Rows from block 3 of the fusion encoder, named by matrix and row number. Rows with one number belong to one attention dimension. Each number is 200 + 40 x the weight over its row's rms, rounded and kept within 0 to 999. All counts start at 0. After the name is the row's rms in percent of the matrix's.
# v: attention query, key and value (stacked) (fusion_encoder.blocks.3.attn.qkv.weight, 576x192, the v third), inputs 64-127
# proj: attention output (fusion_encoder.blocks.3.attn.proj.weight, 192x192, transposed), outputs 64-127
v.162,094,201,209,236,217,191,254,200,211,200,274,216,151,208,151,197,253,211,200,250,201,169,223,207,166,209,141,165,278,63,177,229,165,222,221,260,200,209,110,124,199,153,205,245,133,201,211,207,238,210,200,167,182,226,283,226,234,206,237,201,210,202,196,226,193
proj.162,096,344,198,205,213,199,191,125,234,149,202,215,217,259,134,201,197,193,242,129,178,199,195,224,208,196,190,160,190,199,146,199,152,196,243,209,201,233,182,210,177,231,198,199,108,139,196,132,36,168,196,179,203,173,198,193,129,193,196,167,194,183,228,156,221
v.163,102,132,202,221,197,197,167,197,225,190,161,217,198,206,142,195,201,239,224,300,201,260,131,200,204,224,272,193,199,198,248,185,200,200,215,206,202,274,219,154,267,204,236,203,164,202,191,207,121,212,236,176,150,176,244,193,205,245,189,199,201,228,245,259,152
proj.163,102,189,195,215,201,180,200,201,177,199,225,259,224,178,213,213,215,194,211,202,228,199,208,126,208,170,153,189,265,202,139,250,177,201,200,210,194,202,199,201,183,184,189,205,191,199,188,199,176,218,199,182,228,213,189,204,125,199,120,197,199,200,209,266,263
v.164,105,192,200,146,197,200,201,206,116,299,124,366,249,191,161,210,208,178,188,191,210,174,193,204,219,304,188,188,166,249,153,131,197,174,174,160,159,198,181,191,203,166,100,197,213,208,217,86,233,201,163,175,204,192,218,201,250,264,238,122,210,172,196,136,155
proj.164,094,223,229,301,199,220,191,86,226,216,219,201,183,170,201,201,195,92,241,132,187,193,235,232,240,199,190,206,224,200,129,274,234,196,173,254,200,212,173,160,136,183,199,200,192,287,193,192,150,178,224,144,200,191,168,234,184,231,273,203,194,231,263,191,178
v.165,086,200,188,178,229,231,204,229,143,201,197,166,229,183,171,280,253,206,167,201,304,232,170,259,200,194,200,172,150,212,198,144,249,198,201,199,194,204,199,222,233,263,228,204,206,180,170,163,164,158,208,161,260,311,200,196,238,192,271,197,119,204,206,229,201
proj.165,094,188,168,240,172,193,171,236,200,220,198,119,197,233,278,203,192,199,212,171,259,315,166,166,201,148,178,197,218,205,236,185,196,131,155,154,218,229,192,200,150,184,144,210,269,191,240,131,209,197,99,216,112,185,281,202,199,169,188,212,213,202,213,161,249
v.166,106,194,103,67,209,182,205,150,211,172,247,203,203,208,209,188,172,208,171,201,200,200,212,243,192,171,269,201,218,216,201,170,215,185,243,222,295,242,200,158,343,193,169,208,202,258,195,228,165,203,240,206,182,170,126,292,188,246,313,253,141,229,184,238,169
proj.166,097,238,207,185,190,195,269,124,203,232,187,214,236,208,142,248,195,153,209,169,161,210,170,200,183,207,273,181,187,200,196,192,155,145,196,145,162,198,201,258,208,157,166,154,131,200,277,250,318,203,204,201,203,219,190,132,222,166,229,213,193,199,163,257,246
v.167,097,232,172,200,225,233,245,170,123,213,218,189,200,170,190,249,192,138,200,134,196,211,215,202,185,281,171,172,183,206,276,206,227,196,212,260,200,200,211,180,292,209,270,200,240,343,190,223,214,150,200,151,198,187,185,119,172,232,246,120,196,186,200,215,176
proj.167,112,238,196,191,192,214,228,141,177,216,220,253,250,148,196,188,236,247,243,255,202,162,178,264,232,193,199,182,178,192,168,206,163,211,198,215,200,104,160,246,184,228,201,216,199,197,201,207,189,210,200,176,231,137,200,215,250,203,198,282,182,116,222,200,156
v.168,096,226,207,194,230,173,243,190,177,198,213,152,218,147,194,266,271,134,122,152,222,224,296,153,175,211,197,209,257,263,189,174,186,200,110,188,236,156,210,204,206,177,264,150,214,181,205,170,216,164,212,194,173,222,211,112,197,197,259,184,226,231,141,204,199
proj.168,092,208,180,143,258,153,159,251,229,194,180,193,215,286,216,147,196,168,199,143,147,197,200,179,267,188,206,120,156,191,150,265,189,229,196,248,251,222,172,237,159,141,243,171,174,115,271,227,179,200,255,224,193,229,160,152,179,297,187,165,189,277,158,148,223
v.169,099,151,136,214,149,233,265,208,206,271,142,182,198,94,184,201,243,196,186,144,206,198,199,165,177,194,158,200,184,199,243,254,208,321,238,149,197,177,198,206,253,231,214,218,181,249,201,202,226,126,215,176,159,232,198,249,224,223,229,294,193,191,194,267,162
proj.169,104,215,245,198,202,201,202,206,160,210,271,178,193,227,268,208,236,209,171,175,184,196,209,208,264,238,197,229,272,200,203,212,163,176,204,119,194,243,189,212,250,190,240,203,275,181,203,149,279,212,193,174,162,158,195,209,242,191,199,161,214,225,195,167,130
v.170,086,202,143,200,214,215,144,200,213,254,279,193,217,192,228,196,223,233,159,164,194,230,155,202,222,173,312,209,294,200,176,126,120,213,208,223,257,261,209,191,148,254,284,243,155,193,182,200,203,207,201,200,233,188,219,206,193,146,199,207,182,193,252,195,218
proj.170,112,229,230,184,180,182,203,205,223,167,191,202,200,186,205,129,288,152,246,262,199,262,197,197,204,145,191,191,204,200,204,198,199,226,187,214,240,170,200,267,166,202,199,214,148,241,162,193,212,193,184,185,181,198,206,202,184,196,178,199,270,200,198,232,184
v.171,104,91,278,209,204,200,188,120,179,178,147,139,164,178,164,196,206,272,157,180,201,205,184,119,199,214,197,122,130,218,205,225,229,186,236,169,242,183,185,197,202,100,332,200,199,236,240,232,237,205,159,166,284,232,267,206,239,138,198,234,228,174,239,231,177
proj.171,106,212,190,228,141,137,221,195,202,212,332,157,226,200,213,185,290,194,204,227,208,191,186,144,183,184,226,200,194,201,124,204,263,209,208,203,177,211,179,266,183,209,163,146,140,200,217,173,208,202,239,196,242,151,204,205,239,199,209,164,201,180,199,193,118
v.172,101,218,181,197,200,202,160,152,226,221,238,297,193,273,213,177,226,170,198,193,205,279,196,198,201,120,195,180,250,206,206,167,169,211,187,200,207,197,147,189,190,279,166,203,198,212,183,158,226,180,205,200,225,139,229,161,199,225,279,199,233,125,115,204,203
proj.172,107,99,196,197,205,169,279,294,187,171,166,212,199,208,186,134,193,189,211,234,196,164,204,197,197,274,142,198,172,196,205,228,221,217,197,185,309,200,192,140,203,204,240,182,246,199,222,215,167,215,165,111,224,193,241,152,223,163,279,202,215,194,207,178,250
v.173,103,205,228,190,148,222,163,191,168,190,185,205,334,291,171,188,205,185,215,211,212,256,282,162,183,229,226,204,290,178,167,209,197,198,166,169,199,200,213,181,102,204,141,193,238,262,211,172,106,199,166,207,236,235,216,180,186,195,129,198,200,203,202,144,215
proj.173,091,331,116,177,241,164,192,216,198,213,141,189,226,201,262,92,194,225,135,207,209,292,199,251,199,163,184,209,232,185,200,183,244,231,200,325,213,231,189,235,212,186,195,197,121,155,236,214,205,204,201,93,235,267,232,179,131,188,181,205,143,215,122,110,260
v.174,099,185,229,214,192,165,202,271,202,274,186,206,201,261,203,245,210,189,205,182,214,146,156,229,243,173,266,222,214,231,267,157,230,186,193,205,172,231,223,165,183,189,191,237,197,203,167,261,194,219,71,224,211,237,223,282,204,194,204,254,161,200,223,172,200
proj.174,091,175,273,341,200,271,107,178,197,197,199,173,197,201,219,134,254,243,206,166,211,199,219,252,199,200,230,217,278,199,213,153,244,190,202,200,200,234,213,91,196,199,227,100,205,198,150,200,203,212,237,186,226,186,275,224,170,235,206,182,202,183,185,214,137
v.175,095,161,248,200,198,210,202,211,173,289,201,172,255,186,175,214,204,203,262,208,274,131,183,249,182,197,214,153,228,202,170,150,220,233,224,235,155,154,198,147,208,209,186,329,197,163,171,256,219,204,189,203,226,235,98,197,236,214,206,137,192,140,83,201,195
proj.175,093,297,110,286,186,230,177,177,167,138,166,180,220,271,245,213,189,255,282,189,66,203,226,204,191,216,217,199,153,213,174,174,231,265,179,225,194,236,196,162,204,169,198,188,219,160,230,205,220,201,204,204,245,228,160,185,176,161,200,189,155,221,220,152,242
v.176,102,204,169,192,284,193,162,215,200,173,205,157,168,219,200,175,157,223,220,180,192,224,219,159,214,218,236,193,143,267,109,132,214,197,143,203,194,174,152,214,185,178,199,191,164,141,201,196,317,153,205,186,217,200,209,259,198,282,208,287,154,235,226,157,193
proj.176,098,201,204,204,201,142,259,179,188,219,228,163,189,183,266,199,209,183,168,234,144,132,328,207,158,203,201,205,201,216,218,273,209,199,206,216,219,200,142,147,168,200,196,201,201,198,238,215,179,237,159,234,265,189,168,191,202,198,199,198,227,126,211,230,177
v.177,087,227,213,107,262,221,270,222,213,249,216,228,140,240,196,209,253,192,199,200,130,275,200,157,214,218,194,166,146,216,156,201,141,195,229,126,280,204,175,242,193,165,164,206,200,223,259,235,196,202,202,176,185,254,165,133,174,200,211,165,200,179,268,190,198
proj.177,099,225,175,202,98,112,195,196,222,198,233,206,162,203,254,176,149,217,183,191,171,119,109,219,190,195,202,205,171,201,252,197,198,122,172,220,263,302,196,193,193,212,206,216,213,169,154,234,220,169,220,251,261,225,250,262,212,197,207,174,227,218,198,116,171
v.178,099,193,182,204,201,156,258,196,203,218,185,144,230,208,218,165,200,82,153,188,253,206,210,253,192,162,228,219,116,220,147,222,166,167,162,144,172,199,204,218,217,290,135,196,248,134,256,200,224,208,180,184,160,154,200,200,119,179,254,228,278,244,280,233,203
proj.178,090,91,215,166,200,209,252,213,207,199,197,228,197,273,212,213,200,229,188,189,180,190,57,199,190,251,190,199,218,196,197,143,246,167,193,183,165,239,152,200,156,207,167,254,198,143,223,231,118,241,114,179,195,199,202,218,257,264,180,196,214,256,233,241,163
v.179,104,202,203,194,197,212,275,200,224,228,225,258,198,249,204,237,149,204,179,245,197,204,200,197,262,200,202,266,94,215,205,196,201,196,198,198,291,141,194,198,251,201,226,172,187,191,226,159,217,166,241,239,194,215,180,200,198,191,241,111,204,191,189,214,318
proj.179,101,202,258,224,215,222,202,226,164,179,212,198,193,207,228,281,212,150,201,146,249,194,192,178,160,198,247,179,202,200,183,146,251,200,217,250,149,324,194,173,201,240,203,200,191,210,193,251,240,202,148,195,158,224,165,235,150,179,193,207,248,211,176,242,230
v.180,104,221,199,200,200,245,202,201,209,262,204,191,260,137,196,169,226,212,291,233,224,197,153,96,181,190,147,230,197,113,62,173,200,196,207,215,196,212,200,219,203,276,289,236,197,195,189,217,190,179,269,210,210,249,202,219,137,211,152,273,218,221,199,240,264
proj.180,094,222,207,197,198,191,165,110,212,208,259,200,250,211,185,154,178,198,154,209,75,162,220,230,217,227,163,176,187,201,197,200,200,194,184,242,212,258,157,202,201,193,162,200,240,199,205,222,284,183,167,195,177,200,196,215,201,220,263,203,188,193,203,226,93
v.181,096,198,265,202,192,224,265,187,114,160,188,205,202,124,272,193,202,223,186,108,191,259,220,192,207,187,136,188,134,193,255,301,168,207,106,210,104,237,256,99,226,254,177,194,208,195,208,100,181,199,202,240,222,176,220,161,273,200,200,168,200,203,191,215,245
proj.181,093,240,144,178,200,190,206,183,116,214,226,244,196,198,208,200,203,275,148,315,230,175,155,175,158,227,171,154,184,196,216,184,228,132,234,200,213,166,209,196,273,285,205,205,230,178,186,158,189,255,223,196,225,231,233,202,249,209,181,189,175,201,200,302,193
v.182,088,161,232,252,154,185,196,188,204,156,201,203,201,203,130,135,193,153,194,218,211,236,170,203,242,194,200,221,239,147,223,159,244,178,161,205,205,199,169,241,230,90,140,253,122,222,170,282,238,211,208,247,205,200,206,250,194,119,258,195,199,167,194,201,197
proj.182,099,157,216,241,236,256,122,112,156,181,240,202,168,202,231,185,201,177,153,247,169,218,215,200,263,210,214,213,220,212,211,200,147,134,263,210,191,205,205,237,227,233,274,135,204,170,208,175,249,207,201,296,205,199,213,202,195,167,281,166,201,253,188,181,208
v.183,108,201,121,266,181,199,205,157,199,199,223,153,191,210,262,192,242,251,156,229,255,299,263,238,200,209,228,230,188,208,209,240,299,246,218,94,188,186,269,243,209,141,201,168,217,233,203,131,203,206,185,229,141,188,194,202,152,287,160,173,182,200,194,167,268
proj.183,100,213,223,246,221,237,228,151,244,184,186,201,188,201,164,157,192,197,202,141,148,179,197,203,198,207,171,194,226,183,196,216,250,218,242,330,241,196,195,202,191,226,157,229,258,199,306,211,190,203,185,200,187,230,195,208,213,200,183,197,216,192,179,200,174
v.184,110,173,269,240,169,163,264,242,200,102,226,132,273,201,224,201,196,172,286,203,234,181,150,177,198,218,182,186,209,193,209,185,224,245,217,186,209,195,201,152,161,204,103,161,107,200,169,186,140,126,138,232,230,213,197,193,147,186,237,200,246,224,126,225,122
proj.184,095,254,166,208,228,213,184,217,195,217,169,206,196,190,230,185,218,257,168,255,212,115,136,286,215,216,194,188,205,203,199,163,168,149,215,207,159,166,205,198,78,153,212,186,198,190,163,200,209,184,159,145,196,177,183,138,171,205,243,217,175,209,214,216,244
v.185,094,263,295,217,261,219,256,234,225,175,175,190,279,161,202,217,181,200,208,165,124,138,233,240,231,211,202,228,155,233,185,173,247,201,156,156,194,184,197,242,209,189,159,178,197,162,186,202,212,183,232,284,114,162,301,199,160,246,175,242,150,232,196,95,201
proj.185,102,201,200,199,200,133,115,160,153,203,207,191,209,172,64,232,228,308,193,233,169,202,243,150,245,147,196,128,222,199,199,227,204,148,202,254,195,200,167,237,209,196,190,158,235,203,235,190,220,164,135,155,236,199,142,235,197,198,200,246,226,200,153,245,184
v.186,103,300,205,200,200,206,206,181,200,166,191,159,174,215,244,202,314,228,195,112,197,212,195,200,185,145,169,234,211,188,227,237,200,207,183,203,193,160,200,187,215,194,196,223,198,220,166,229,154,212,192,213,86,282,222,237,199,163,210,170,132,109,197,210,197
proj.186,095,166,159,134,198,244,183,203,208,188,200,224,211,199,153,201,179,198,199,234,174,192,194,56,226,235,223,271,226,198,203,221,192,182,222,234,199,240,161,206,241,200,157,215,235,192,205,196,171,235,174,202,205,195,198,122,302,200,211,217,261,279,187,199,177